config.yaml
crop_scale_min: 1
rotation_deg: 5
text_encoder_head_dim: 64
text_encoder_parallel_block: false
optimizer: "muon"
learning_rate: 0.026
weight_decay: 0.01
Rows from block 3 of the text encoder, named by matrix and row number. Rows with one number belong to one attention dimension. Each number is 500 + 50 x the weight over its row's rms, rounded and kept within 0 to 999. All counts start at 0. Numbers have three digits each. After the name is the row's rms in percent of the matrix's.
# q: attention query (text_encoder.blocks.3.attn.q.weight, 256x256), inputs 86-171
# k: attention key (text_encoder.blocks.3.attn.k.weight, 256x256), inputs 86-171
q.25 173:417449501452550623481541430460523468457545511436509462454510518569519535595607468458540443540445492418533501489526493444506512496531423486417498509461498542422531571527453398576503490508486491534495523500432579509451473458478539467505432540477538579557460469
q.26 128:550484455534512568529515517544457593468551485590449484477461656467554591549492575497473490595485433449550511482367572474532536552506576601555497473464465427468462573546491426420425515529559463540463450518530489446424459532518437560551402545548453538608473463
q.27 118:512487538471496577557453443512512462516488494512557514481488531531534471561425568456481465490467511525613565462556439421390510509574551582480509555449438549438505514521511441470520452488505484375472493437527515507542459447433430463528503611456562474480429584
q.28 151:480442501472517525504466504511589555462407501494604526468538385465523524427496450471480541499475590510494483480509535495496430498549485486489539405499455522578563493374444593531533453460492457493507588484496476538570509510452571519528514458607515441503529440
q.29 150:447491494525475522531550473504479464488438527468477438569529398491409508491553540524513476434498464433497433473557481539557498453532420444539542537501537446566541571532510549588527512485448494508492513565435556572546541452460467478495501447486469574354507498
q.30 149:424437580535498528431500565493504406534504514453511553570487363449391484436513493539558470445542479423441519478596447440598497382478485471465491549552442473513506524490519456627512451419487567505548470487499581592557557483468478454374587527418550561485479529
q.31 112:471453541418567473525480422475626511449556467472529434506534445561436448553559450490529424405478560519434422487607508597533437513512394407473527491551562572455541538531426509507525529577504476457462480535384473505476522451472555527599453471560424519446534470
q.32 126:480548495484421503566473493496376482485415507418394357569474518492521461419514546575540570570486498490540498542469496598441437454517488446540530586499505499431517473502557484538514560493458508513532473553489446481542547565536534494409533492602550488500575562
q.33 146:550555559512527444525445520524480544539442454477484532512490567526462437499471552557500514435497550601529478503497527525500460494483471522496515569468472541485478356491538416457599540508477474443476485525502492438539504605491492567534535568522508502500556587
q.34 146:458506459506590546551565512546527479399581524522536485489472460524453487591537449463513489512572382403563520443493465493484465569557443550474528414384500438531529666477468474478512469444461469528482468481494571531443370409474506517518440454517494527487516403
q.35 147:507485471556513440502437586535518518517430507506555577543491346391498484405483445569478541553548539470508513478546582490562424442494559559536524486490422405582486484455479495524600460402503531505505561473597478581505528552475543526454545489511544560544508462
q.36 131:515560516441511401615522540515502621548397411474484551521518507494496479403463467557456522551459530594456437507591565526487458450585509475578515573533530487521553351496553571453554557436479546494504511480481449459529554552485446561502525478582499459394548550
q.37 140:522422537503468494514470468448503395579557521471495532476505517480500450589538504442439459536532464440583557558452480495462540521485534549428509530529411472448465478609536414506497475544570518491486457454530546526415471476454458478506550629319544428592500547
q.38 117:485536496501487495499525513506492574465537518598552594497513476433474563501497515494562477499535524557485504552491559464501571508497524496499486354510504493436439452424449501557475481494519473469561616576443469416573508634543521523541422523571418512598524488
q.39 152:475534546458556517527541508465597395464511471474402451514500464593526433537540534514519451504559520446474508422563392515550573534504418428441462546512548581532579480545503496534536495536499426462475515494482504489526514509487503429609460466570550489340573492
q.40 117:534483515517588564518503434486577520454500480569545536418507464522449530415381446477506544508568506597436456479489476489439468575488454534429520340488483566547564444419492587485507526441474469491583451462508470428550466562569430512554533478639486441509604436
q.41 148:531502530517547448407400427499591466521524524461585471480432485537559380569524479462477457522507483578487576467485444477445431516456431530468405487510471630542489453559427546431457485566488474531501542467528486520451419361558512471525511466480582449518499496
q.42 145:557521424502532395481499502486453630560425469577478472479554595481582528380452498548436565582437583569456453555418593563536414417451567486576483535496544490508477424473554535460492510496512511547437457500516431478417528552500513523533512480482476482530471495
q.118 093:507534508442561559435506434456559499492504433420545509583464576605418577467486517522473437483546544440563444493481421531512492493482523531438497574506478537505544415471495484512502495448476452522504431558478461471440509414568528517528436449463505528552433473
q.119 078:504479489499545488495569520398428465525556559601484452477465561604568536567537488420472447493585519433507451542453504408454447427450383486529539589552468503441521533569530440519504515460511471520496534473403481563586545586539570487588390517438472546502402533
q.120 129:533512454498561567471393530485386459510469490440577507525492423424478476490569565455558510407598496486482510516522583469507471533535443454520514440533485470500462527530543450460449451564482568406463549507554506528515537484554474451461575445571489498483540503
q.121 113:518499455518531480402545601497408579470417512532499457446515545476559475515482505503481511504555530456465446466524626516469451506486506487508563551490523532485460510406523542463423438525444459478517485514479489440519469566517494566421538504527435513516506551
q.122 090:434441499504501633507506502477388532484509489521413524489496567470554531562510593516483393502540517486562379554470535486456490540597546550531469538495490487487462532457446645448389470526552497501517444546483585469483447475486497476465528495602528540467466475
q.123 113:551480540425535522640521602466544501560479511380488464506469458495464578614464522502540453390511503456596544474586424487461483499570569575537515486482425425545514549461549446526535518494514530568416441546518577555604516441444494511507477505572507573438485518
q.124 113:385470519517549548457431516431436524466608509523499425519569642606600494530515544497481474491515460395537385531410583481369516490436464512428513604520456427479499545506503490490462517512523468588498450510533584459453530571490478444502476541489553538539522492
q.125 114:553545452527527461449577598505454489578404509467539461506545481407495508441455458492479562451498507484440534478551482584590499451510526490531497576531539523570498506478534553500453473489495518481475545548466436523548521468479483622459517482522492528530549531
q.126 099:520479562439567579514438426413485521487529477425467429504516523500412525496429546476537450507472468527589527474622444516551503546504500475438479493467513464499582510423515423427542505565609434513534466371493499491502556465505462495495615546515389533498578485
q.127 098:530557521486460521526433373485582524476552491466561536466557543529527507475468527469485435507423512606514464560407508491453538523459505457458454484460413433487566465501534554484542549495506523543467466436575550486429514434478442428552481514569615504455500467
q.128 081:477461559515584553451480389487387460468397562430485487536543496464451482536456623518493461526463483532582489495463496489440534592546594516414487497450448475439524535513469532524475507611597433521419522411472562592481551414521428529489562526470455484572456471
q.129 082:530532506526379481445469512498392504465555498575494469475479534482464586474596417518561622429479483552398544522494412510504558513496504480642519465574583494492474432529509586411510520411445564456603471588504424514539496636500538450506399432547456478544494539
q.130 073:468455552482547518522488406453577491497536548492496425589489451449471555537511575524495497578483559449554527483488490458463457474499511518405569458456512547413565521435507488644501454546598497528478539499446478474426611495478569598458443523485534431546475448
q.131 089:398487418507531549570431428539540525445528439423510435521467404428519462456467435538419499511531503523473486436475592446465471463472538534534472494476453522546453593414549471410502546509503471546393470476469488453390476436488478513499487437539543518597493485
q.132 086:487446508465531566562429453554523447466519505479550419559466447490470464503469468531443519511443532544512501471500445582442436481496482460476481426483465575503473537407424546489582540551544523492458481493444478562448528437447582492543578529493469578498469503
q.133 077:542498448452528454558539544490478577550492487459453576460512560448551531555525566468548486445492357468509466523603557450593519606564538504493453509563491439474476534485586544405377449516544464547525398375530519482519485473573486539539508513478377533537481482
q.134 082:425528540550443554515465511454585475524541478446551580481494447501473520546593496486487489507494502415525577424461592476585513428516501520501476493549513462492465528494459472407491491531422465505580571606487424524520472394497528517487448487552443612576517590
q.135 099:513514604512575495532365624458512496593479514503551499529454476561510443543452457493531500537472487474491484445489559486615448448518505519523531480537486492516504476397525587487534524456527491437544509485548518531482505519449541495451537574474514530376538484
k.25 174:483500486515478436421579526437452450575564491438587432479440476547607460505539501510500383470476490552468465492434500485544577488462534437582482513544592503622475523602550497493378574439486508467518542456399625529499444552460479460467437454531450453465519509
k.26 122:473512508519420542616490474499496481587464589449583510542508437520513504518604508508540477429453550541460515495500537352424588478516542548420477570475451435483455519552605478486505548539467566438455500499441536585525533467496413552483558442499518461552523483
k.27 121:555562492629422522403513489519516535423531583565424525429572568513526435501476457483495575577492573488483452444517514410375530550434527451480498547483567599527413449542571568386434554455391594591518494565450441590497448524553501538474448474564476524544484419
k.28 147:458490519499609521480501472464463549476547439577555456414471511519490441386448494476497504409504476573471489545520524523500502525452383480499499382505582512536570515458507507526503510511485446432485482507554440467541518520443437473504533625473503503433552562
k.29 148:478497520493566475592548422439401523542487462544552491542458368502515516551491573475437416462511403511514482586519504537603504511581470375535472445577526469491523497460462452550533426561582414470529498492485550451541532413476502416498509518546567520434439604
k.30 145:568460463456506398403540472492428502435549498565478371526521532522533508569502486483412505462506533522523520494442329544539496585506524526581481479522559535452443516553453569518473430550566394522458389574485567449537480518540511439553460497475470481439378507
k.31 116:466407547539590475491503534436555483531508502453628594522383460536434570490512519468482394427516478572471464488476546508543468417509489503613548525566501508577510545511549457483505494502425483439521509537451484535512454510495522462487433482555464497519504512
k.32 121:552514512483480520623516443468528614451579517529444538557524453417443498521497493488464497604478475534459561536503527509501413564462514575485447502485473462560539518420477476417588454485559530547485459499562481495449499452453465552522451384461539486444406504
k.33 155:535529511549438467470444478565527548386484593529493534438577505460388523549459440453520580545466490524501485497461532564412472580527453621385528498420419422464459529478510585453530447490424567526482483495589466565436444405559543550439473462492459440573530412
k.34 137:541512502512610463481461442535502445574523449488725376572495388503528468381560525469586508482510485525524489502508599466550558395480420421537531502507454556486491486466518503529468584460519488422518509474411535489404530533452559500518512478504571518436570543
k.35 156:507521488449545498482458376490499479434460484585607383494553504496537493450462498444555608473518479485510549524488489568522506527499395535441484428466453501490468494427489565533552437584586464408464439529597477412498592492520453462547522634389483539530509525
k.36 119:531503555556499560605465406517594516422453602552502597431500550443416546439509446451523535554578450456426523539443508540501472510464396537432479457459517510546513556460482490487651445522527526466584451471622400484468534361501495454532453514450511526492546463
k.37 147:578538518519445529487492524513511413471482522480455507482563616523571473603516417505541534545495534465520487464453469417381533504469576500455546590493462503491469444575541469559464537451459570571487561534468488557475405530572465518554455443497414514576431404
k.38 131:436498520570449510449498443542441485518589509533524399462541434457513487422501467480470508495496534545431551501402519502478512545432514530470547527457485562504501507456451543466488501556416446477476582530514491521489493517504489537528610587492567428577618551
k.39 149:440424538517476414545510589476465433527418469480521517509389415488499577463573514469446388428547462484567523602490532565579503419525487457552479451528510433505522630483498439534549502424395523472489431520470581482504474464496511382433438450532522448409486531
k.40 120:495439611454569564539595502529592561480472471462517532575413489622405472459472482546525478488497498517449524584547450445490543479479424551517585451505519493526627463487464511570552526477443446537538522597460505524572491539477480601582482525548545447443494491
k.41 145:552457470438527507464526597553522554530492467412565547446437523483447493415485470589541588498508489484649407487575544485442519471524544508465525498497524520455522485594545503459444533535479528566513440393493512450470475507498486551477453485472498545537540473
k.42 133:494554469461510588550466445473534446395456528492437567484511509483428483541413478477563539499532460421462479480488556505474508539526400515475492463476428441490436507435502470618534460521546528477500525460591488494486541461491479467442540556453446512596498389
k.118 089:536506443497552477384482406457463469548609509473492444474540419393582495555541504490449464527517531557480551582576479449530511522475481623483388412489488532483429513516463499504572461522503485461588442454473568469424451493467518535521434538434566501596461541
k.119 079:509568492559470503447575540397589536526495565441523481470536470479524566437454459440459391605552500404524378488490525555461471564453463479582501561515538535502469512454544521597486449471416591478553417483565416609460395472528576449562374443473410593460449443
k.120 116:585514501502521470467493539528577504468464476560465525440439589476490539462443442499427568569559443481466548472427530488562503539511459596502510474477472483581506526416585509510577469455454526625384491495480523473462469497499458468545547536475560419497626427
k.121 103:466560528496488475505632542460530502596494510539522529515410476480564487409440476451483527541510503418528465542541485479468581487493580415509511568561565495480475485527480384490364453534512499508542447551516451481524496514505533468522535528483422422539512535
k.122 097:449507541466501444573489493542480538550425536606560475438527536497509477446437490494454547440501524488501515518580571545432559577521585456470440580533438484528495486480462407488522507528451587420514463505570459415461506469484385468507530584423443389458510517
k.123 105:620519515521557491482473508539402520471477540584481521482559576423474481455436544530400483411464533436518489440517573538457494583507518521499509510431397519496532609481478542507562466511529461487460463492423459512541498557537452442484517446549533577448426444
k.124 114:463585470508516440495442490459511537537487637477503451463562478406472520464480474426470457522512468550501516515549539541487426528387445538509441525585465476510397529469427461521542444518435540461543434449639542450488417557440473475528492574464455485490485509
k.125 129:471490615504479560521602497477476516430553442578485582458480561573646490445437495456533498561455489480484484506485500420462555501563555549462575611460484506476583525542499462401462501450483519548476554576407509476552536601449507504530487482514514439535418469
k.126 104:441545419519520484491482430506479577479565508563474529507553448469479522569504484472467497431544485494434513455524528610477536591451484502606424343487507555467467584388505518623583495498451482382567505609400454511594517551506522395538498472493449509490472481
k.127 098:459511482489453483478411482550474595487520493415540450505618411472401488508519468511546518412476457637402593492460592529579461475457395512514492426479428445466515533455506518561544525565468494467465544442486485548494552582458441476562550543485594451502556521
k.128 088:586526516552503480525541470542432480467528511461417467428455547489527418469458364524472425637531508486480464494528558535466479526460461612457534568510532494507536536513458491490475461469467496459573492507461494514523497530508483535475567475472541550455379520
k.129 085:492485542402504475553490456423611590450526578520467569542424494456435485453529494422502530595496481617470448429503439512508541520525593456456428475524548553491502502429537665548485451475536548523498514425573524471500517516481473420428482496575482506540524475
k.130 081:444479578489419519564546507543506436446526556491561460464469506511532454505495451472505562517603528383490611520478579495503493533500470549453560522525444486473539519517538412479567475448421516470459513489430546512541469499526545509551481499388582436485383535
k.131 092:468475491527505503473558650467485549530569471458512381402581526611517446427447496438464477477471511538482464494553592571503528548487467569405385554507553556505488523529457505420428507606577450465443356474568570486452468432453530535492515544505439521571470581
k.132 089:437432542509465532531531523481488535422536477429414483486546425551519399446434520443550461491442523454488507484563497525572556489572546500331454536560568486498517469575456444426447550507565458455546521446587494520586533520443543526557584565562617525563508525
k.133 081:608541505486456441541492484495505533502423560537517423478547516533499549550537451514507534502468518603433545506433510474422478552430412579653525452495466468539478539529536519512571491514453462517526490567499468499483528464542476561443400489450376491487468571
k.134 086:509581517515502515546540426439482503483574563541532484452476496538508511540457509407494488423564405415480597447541544559477552627522372471490419424520457560508555484503529515562540592527551560452449530432562500468511540418567436465467470523401450505462372453
k.135 101:475485476539491497483433559379530550465430511466466612529496502421404573531491471554566481483523487409480530462541539482511499416492494497496509449518451404469527523436540523567535514480540482454530475616492455547467651525405532515489495454591550526549554427